Weights of a small image classifier.
Model: depths [3, 6, 6], widths [128, 256, 512].
Training: 16400 steps, batches of 512, held-out accuracy 100%.
Data: trained on pixel-art sprites of 400 made-up characters on tiled backdrops, 197500 training examples, 42.5 epochs.
Rows from block 6, named by matrix and row number. Rows with one number belong to one channel. Each number is 128 + 32 x the weight over the matrix's rms, rounded and kept within 0 to 255. All counts start at 0. Numbers have three digits each.
# p10: first pointwise conv (model.blocks.6.p1.0.weight, 128x128x1x1), inputs 0-127
# p20: second pointwise conv (model.blocks.6.p2.0.weight, 128x128x1x1, transposed), outputs 0-127
p10.25:176071166159160148149186169116139073125075108165122199106046154143085117111125159131065079106105162140131123156091175139072135176068122115146127091126112140070111095082083102143139097139141170114178068119153064136082122131116130091111135109146160133099175106106122162139126107135086146101128079106071137197160110129100129117137212177105135082121183158129113090153141112176162104073074
p20.25:150126135125112108145126126193132190114102134152123162139147164151121101129156103100128143141145124039098100115179117125070215151051174129108137100130102164151140111083200179156120108130135134136108100117135157087104149141087127145114173042132167149132177126097128155119168120092122119069119190028158190144156108074127099104103157130174138121148111155160134106058144081127098102081193
p10.26:181136160153144166131122157107158162140096199136083111122185133101100099134151147146115146132106153108141158122151158124109127101101157081188184079141160163158130131094103137163128108121132184131155168127216132105157141139164052133137111162129130097131156157127136101141082104119153177148173154132150156162147087140122124082117182185141167091201094136122132108149160125087159130074109
p20.26:133125177111129145123101159167141114123148136151100130168078144087103147114113116176138165155117111146171166169084132123148169078067165172120133245142179177132140127129138111141094126138151062071122138160084112118104134145179114097146111161123156103103132072094205130105139109088138130154042146139170111124122168100108159098124154156110151128134093131070159116115117134136083056082111
p10.27:093086131146172073120156120128134174086134115146071155092093116202174146083094130100089100137092104158170149143092153155144125135184151130107143169163138135083123085099100133186147141138119162155134111105145105119098144164078084091084147086133185194139104106148166132120101140138099104127091127154110157063177162086116154144149206101124125095145136175130198102131089091156115153142081
p20.27:115116135137164119119157114095140151170132125146092118165088099122109109135127129101139124121128086140217087140151165109112170154155131065139188093139194146097093105140108167112186107127122137126167122110109153115096177152170064093149150090124142074132091103136103138102170138094102140130074117149128165154164134164127159121124100136156108099117152133114179121121093195111084090159099
p10.28:120109187097159105121131061195102183109122133132146158138075128143118117120097142120136131132175126166165107112245156141129081006099119134096153157131117165131191088175132137190107093164153118198147157102161149174106156152102038127105081117132143130115154120108103134169132079121103105090126206108189159144146137170124116133190135096111170147126107080126074131155113120100145106117128
p20.28:162081100098129116118082077138132078125140168088170094062153174119149141139167094126170240151146137081088155166094133085124094141133086093078089183120098094122108150133099147167069132149118163111094133177090131135142125138133104169103145104098111127139058098161105101123090139160075167072139151114100159103102182144136112105119157169140073127172087166093141134140128134105165152130104
p10.29:065142156126085093139156126178109099114140140099150144147124178058108126130106081181125126121137148131195078138109203107086087121149081165153102090105136110120113112112159143115136106089155146133114166161201097125111174174110101124086163160113139159149057148195116189126142158129109124150138127102147140141113172184125126158192101216185105110162043171133159093078099195166124116135107
p20.29:140136125145159106089084113096126122220130112109128136076123134092160162116124151148081100129171121141137110053062130146170141187073150142126154127133062124151094105144070129183152169113130097171103164095116107131119153085096155165167145163147094128170143117155132157113138150112123143067112109160126113130109150120132132106178145159150166159105139117121161193117100149102140170157100
p10.30:119113144083015142123110142116116108135213114100097098102077169115100107094074141088210122085163165068111137109120139128136089139155105125117114075074121120139173086100138023135132098061130094107138112146136154058099141105126151190092141098136081152142137153124155108126115161159132100151123075190107113107107164149117143103091125114124086111106123182181113173138140084130082127137155
p20.30:160110097135129122126092117092210126126094028149085099084132070167054133189123096157177082124177123159091065125149102137135170133222133197157123118134091149187121170100093124117196113105130110140146140161100129137174102125119109135103099102150111182172042066070125081098096142126114164131088129115121165164119084097095111116141160129113139134103095135072116148085164137118108134160098
p10.31:123162169132099091164112137144166208150098117126132159134095078072169089139118101090140085108103085105145128114157137113144128110165144130175120138129136175255149112144116104188113077076130163179117136121144093115146105084103075127108097094090124111144109189094124107106126104117072132140115151167093141114147102098127094062151091180134102182057114087139130130100096119132116200138170
p20.31:095119178089112117098136110147125132112131123135102137172096156146114133160151079193081208106128124173115086157151201121114153164163135146111155078079171054142127119062159116121173116127086129139061142138185090145133148166080125106082110121143110123114153072140160123123144081186147127164134116118132159112079096132150109121074089129107115073134119148120146131106130135155072089158143
p10.32:146128141115075119057183113157149176168101168136109107140158090167152096092133049148148153121113124143144109189116130181152189103117153138134164106126121113103122197121176104154103146141132111110141102159129124112139150183157120066128058112179101111163137112118142097117090123073100171108096136167140146195121129132155113128154114179121094135139142129138125095108133147100104104191152
p20.32:157101192160135061148158136168090200175132046160108143150098099109102205151120106144094208154132177145175150148127155131156150124153175119112154127104128139049144109151070126142158078119110147119108078143081153111185156086121109080156138092148106109122142154127128186086168129099103130159121164123132154120107149089085139148154134101138125126137134145154113142155096082130104126166103
p10.33:150165114090155119096134111171153161101112122079138050123155110193098089114081088094119111125107104122107160199124123099136146147107214164148106126072124128117145182119116178112108110134121097053092102164092135177098144159146150120132076130142129073159153086148128100186126085093164156172210129133152118096147202100096063144077071113099133090185104185153185149113128141096088157161181
p20.33:169141085112136094147134173103111113131081195132097126142130151094141154109093154147118138109089156175141097159088135103082133123065050155077123227165130120148154173196126134165109146169105149156180171078152127119052059128146142255140111126181146126198128161130103143121123149144161041138152185149130106157113127113137149169105060098092151152094146125102147139164115074130167177148183
p10.34:111102100156089138115156132165125118144086143160077074114124097146076157126105105081126200102075085102198153078155123147166147098143127178096128198107132122122124158126090082172113134092121101124181102089140204104103128135139117116156131161126097098196109184137114090090079094081096146074098113157137153062085126092149124103137107135106140119089135110122149107112120079093114097146209
p20.34:131143204137143095089102113121160107128174137092133077155126170115140148192105156145084192117121122183147091182129151048212100148121131205139176118111163145117134087108151151145120087118098115169132113091154089156152136112116094177161106075156149138125126094165114141122109101144138178134158156144155116162126101113069176123200126082149111144096196147098136141112156139132097098105094
p10.35:112156111145080072166122152112110147189131099157176103117105127149145135068112130087126105147157132110124039117096139120145133128096135129102117081093135140075179142175162190073087113132133127148145125219097121167096155050148111113080090050095151156125084116114142153142152080069082190167117144128105143106126145082112124094074105072104106142114110154109140143160136086127143072108135
p20.35:202133134137109137139110123105127094067103117128152156116086124115116137102129173124094072070183131081197122133082115164176132092122114106063188107133176173127137144158151143110094059166088098109083132156132115103152121124166124117125096203117115133152151119124111130157119086125109022095132155117120108126105107165121133120164152089178076167199102180094118133169126099119094108096142
p10.36:137052154162123093143161096103084176181138110143155142085075144112139098114098143166124078108112116072234128116204163113113135138103154144134146149101150104107117112131161153081139203116120164149150136129140090155094137134120112029149099139128098145148080082137100108129123188131114096128120095166142117139107140135168140121190112100162157137119101080124112128115193116114097134139135
p20.36:137127108144058168122068129157217104119129141041162108149076189135179160193139092136114162128140164129122095133129144107155155114150153137165128127127090138134092155122182139135164165165070148173099133155133133124205128134093141102141069114128095082107146112116104082123089148141122079118111114114100147120177118184149141154142128090181118157139126140098137148165155144140072122102177
p10.37:125145155156126100114103044096110135136141160132081189130132128115114149183104115099148109104117129112135111070231161103150118156134126106122088185124126143238118134094109149115135140096113101110133125114099120148204145136093207167150097123106133143115094141106123061145117145101138151107038146087098123080084074128134078139126125146134130105103098118149133128109077124085144110121107
p20.37:142106102122104172171169077134107110110110105107115148119118130114080111145119059188170118089088118090090082137156134148078063103177180128120140093059141089195044126063141138101155095140148094153186112146157101101122140157159161115140144124084033176114085105135100148132121146122166126155134153144104111142135104172175146118125128086112147154107137139133123140046107096182132126142108
p10.38:095086118128105122110144082155164141082136156041123116101152184097079098169089185111146093134131135194186090030086122160153055087115142147108097111135135101164181153143138113153153115117124126122134111087203116122107080138140159082124141169147134150123222123088124096104149106141140050134112119103109096101122119111133088119132117126147115091122102168155106142134094090128101120185128
p20.38:154067182145193133130130167157093164144140157084155169122142160163112097118110084175122122168070190147160146081104100067159101124123136111170120185102180158156140120137169120146149169146117111112162071135109145125112133132148148189093143123135191103150130129115120130164146102061163151127130097184109155090144127153127160148165092173118092143111128138054117126142127164108147084074114
p10.39:143157109184154134117137146132144141151060137123183085078119131097138139170120142115085115067201166072122136104110118172158183114101150170079074077118117168168106136166149111104120171104100108137098118114150117164152107076138209082066116119114117167066143138129149123095144149134120171159114162135192130074159186104179153105065138143131113129111080128079149184124167092050148097195168
p20.39:094109109158181098124141103108100152171115101087142189152131111122114106137147145112090039114116139148099161133160070139122135082169100110145150092106074099097076151117085189100158058115094107119136180099101143064125135128122125106152122145101180193158136086087135146155100142104141117132127165109095086100127160094147160165132100064127095156164073203091158108142096123162079152152080
p10.40:114112112160067053098118117081180147060072154146124130111096144159149145113116121114101132166174147138136118177148174168156151136126150136160103069120172065132103079130143146170133095139149169087150149062086179104075130100120126130111172119114155124147161108097085135170115136205115147119088121176152172115122191119124078112171213148072173112132138146095091186179131127118141173118179
p20.40:101146099081126100132133132166113083104122102118092121121115073129175080152092106140154100148144141138152127117121157123176163096112104135121218103152136154145144107104158092105143071146140086103096139142162155067085137148093123182154079143090132076173165105112142123112175165098103126105118173171174083092148140188127159196152135093187125105121136158140105152174081138135078098112173
p10.41:111163090117158128173109189127084179139158104122123114102131120126147178104165124179106142109182098130180102122148128099124125143097122102121104107127192139080162107162123137139079107180129116095125165117095135157086151126142091157143137111157147198114109112157180119169191144126116105156197171078168118138145123151068131094167097108127152074145096115067127159081080118114112141182093
p20.41:142163135116134151128101157123140121122119120121196140102087115124107147114101172132112111126111155173102161112169164150088134143120144128149077048134079053183128164085118137126112122148107118129137146167127119136173146133112152112118144129164134170118137125078122059129116161090097123154113117167116105157131150163167126120166120147128091123182091086093104181146102108129141176129069
p10.42:150125118118084128111109126076116133074117097169150132118128098152092147163125155090148113130101116179138093038176146146142110147092123119128078049132130117140094187107138088091075165100115161180115125077120131110064190080138175174139130174159104128122198101113108131129095075171071094102127073184202139103120160113152134120110146085092087123144086204138129159128162087090119141141110
p20.42:183125134233139117062088162138135110116136088106102142061175221084052181084147136150117121134097143147057060101189155083133138107135099101121163193114106132104109146119117112068134165149117149151107119181088111188147090122115113134108146154145176122129150132073105130187120056143127176135138085141152142126071139180157117141062209114094158056095162122121124074082118093120133124081107
p10.43:114151170106147129101140162119132077193137084186161113116159149210117080129169173072146137177128122138155165164073132117142103167173162147126143087071122105131137123127123086136096072101101216163124054158143124147087135105125136138121167130111113053154117115209126120078055106123148099123146141095175118152124123151184132113124180101122083154107115138051109116106086099115119144133101
p20.43:147072097119120127176106142161146166131136129078155136098116105128077202067170111094071104122108174085115119135156112112143121119077085126120143172106122156039160124143094096082095081085093100148131128055061144124120150184063130055140123118087123123154108099183050188068053081093176143098093092124096057131082137191174131197105146145084140058081110123145128087103164086083138124058114
p10.44:134103095108183116091120130121089096093095129194089080115076142170190139130131098108106123103139134187217099204157097165073106152161109155108107152178206180114167192176134144157105079136123118131144113092060105114113114170132141127121130211121164166113119212134176119128124131137067085158127200145094145066117108096127118116122085157146078152135137165168131136160148141166042144156146
p20.44:187068175080100124160090105117187116115032111112119168134132074115120129112226135143141108055202131155123095150116213128099094107126151131078173065166079138138110131135122131078119131101094158130126102106168151127106110147168100082134086116108084141126123130141131078136181129158060141114162122165175088105167117082126137160171140123129098074171093125100115149114125167122125111127094
p10.45:141106176143102132123116112186112111082103113116093155122128079065064164142097177094150077122164123112208131124043120135110107060066213181120091151101135129095131095118127099101095196118130179149110084113165161097120161105084158198138143106096143129173211158070171155125127116103142133094116104150127091111089164162131135129093146100155136154087127172087174117139096131103134093117155
p20.45:128172096154117142098140150082148117166118069142183156111138122107059162106128129172129122143174129149136087090100125032140057182134092110142096157118114065177181152145193130192046076201124150082120110100167175109117128102131166119141120131116125105206180110140122069087154124099115132112109125033194104122184182160160154161133082152151062189112158157085055160105188168158117140108183
p10.46:155106139107061208115086089176136102135149105214134112087120138090120104123044167098114085104123060119156124135111115154169120222074152167123090098153126087104202126163114102128115109077100108154140121140075122156100145106114115087084153144136165158098171066139089108156094104078159122101193112128096186136170125105092122118137154134104085081102141198100137133143155098161115090105131
p20.46:203163070190134127061166113138128186090104104161125220157177097119129148165145174098090124081123142113124159084111107163087157086154121113105121146129119090167168089185171163111063158117112176181103139116081142078147116091115112126126103151129103091080163087084130110145117114073131108091080102131165181096164074104171126172110101128112132101166108170172134196218150159117097053141120
p10.47:103112126148121092105161116091099099129049113134106123145119113073176144127182114107084073102137169086154105119133124136140097116115115095122111151069097166096087156124124104149191116135132111159114091188130141095185091156163116110105143120112109132074149114081160084118072238139095160114137141136119123114147118144079124126096091135177147081105077139094080110123142092129134071123092
p20.47:135101084118086159151145130084160137084109119121131121105124129224139144106126146070080138087108061070086125188157131152165102126061134123182142093099129131143068147141054099128146136078116161131106098128127164115118102142089171121141130112093135081144090160095084060135180121126191134155140100136108113060255113086093157096143121092089110116160207172096136142071091128100119132104106
p10.48:084074134141114121103151120136088139174067182117109105154075086104124107136121103153175154099176121098149098114119106091149123173086186128116113101104069132145138148135181134129120197089162164077176114091140116067042110110171130133108156148149102113140164134167145106086119116138148164063125109144082129142114113147156120174106127115073124166145108121146139094106151122124135114126124
p20.48:149092113153058147161118126102103126130105126123102136112149115143103093081146160100118112142133101155137127198099146176099152131126117082162077109180059145095096149120154140157080144094089090065115129102191134152138145135136150082110167115152148136102082134153152096110134153155122190148110135150126175154143150112146132127099129174131166175075169144187081149124092101085116130137116
p10.49:132115098153197147103171112172195141161128082178130093144119156154158105116090108109129112176146144160105141109109151152099094100114069129115106143047088136117122159121076126158149077168161089167145115120199112167123130149106102185070114134074098137120103131133136126149180088158154093146166127135099045185126187133105163087088116161136133126113147078154117069148115158129125079107146
p20.49:128141091112211138127148182153125176196174062160097192099117116165197205160229145157130149108124128151059141093139132130132124113135175070121187200086120143094128117132108155127102151170100169111086121117140158161136121140116125136099144096100115076069152179153115112129174118119103146159142117146145158160148134124158074176116129179110084135087177143114095170151108107128172136151145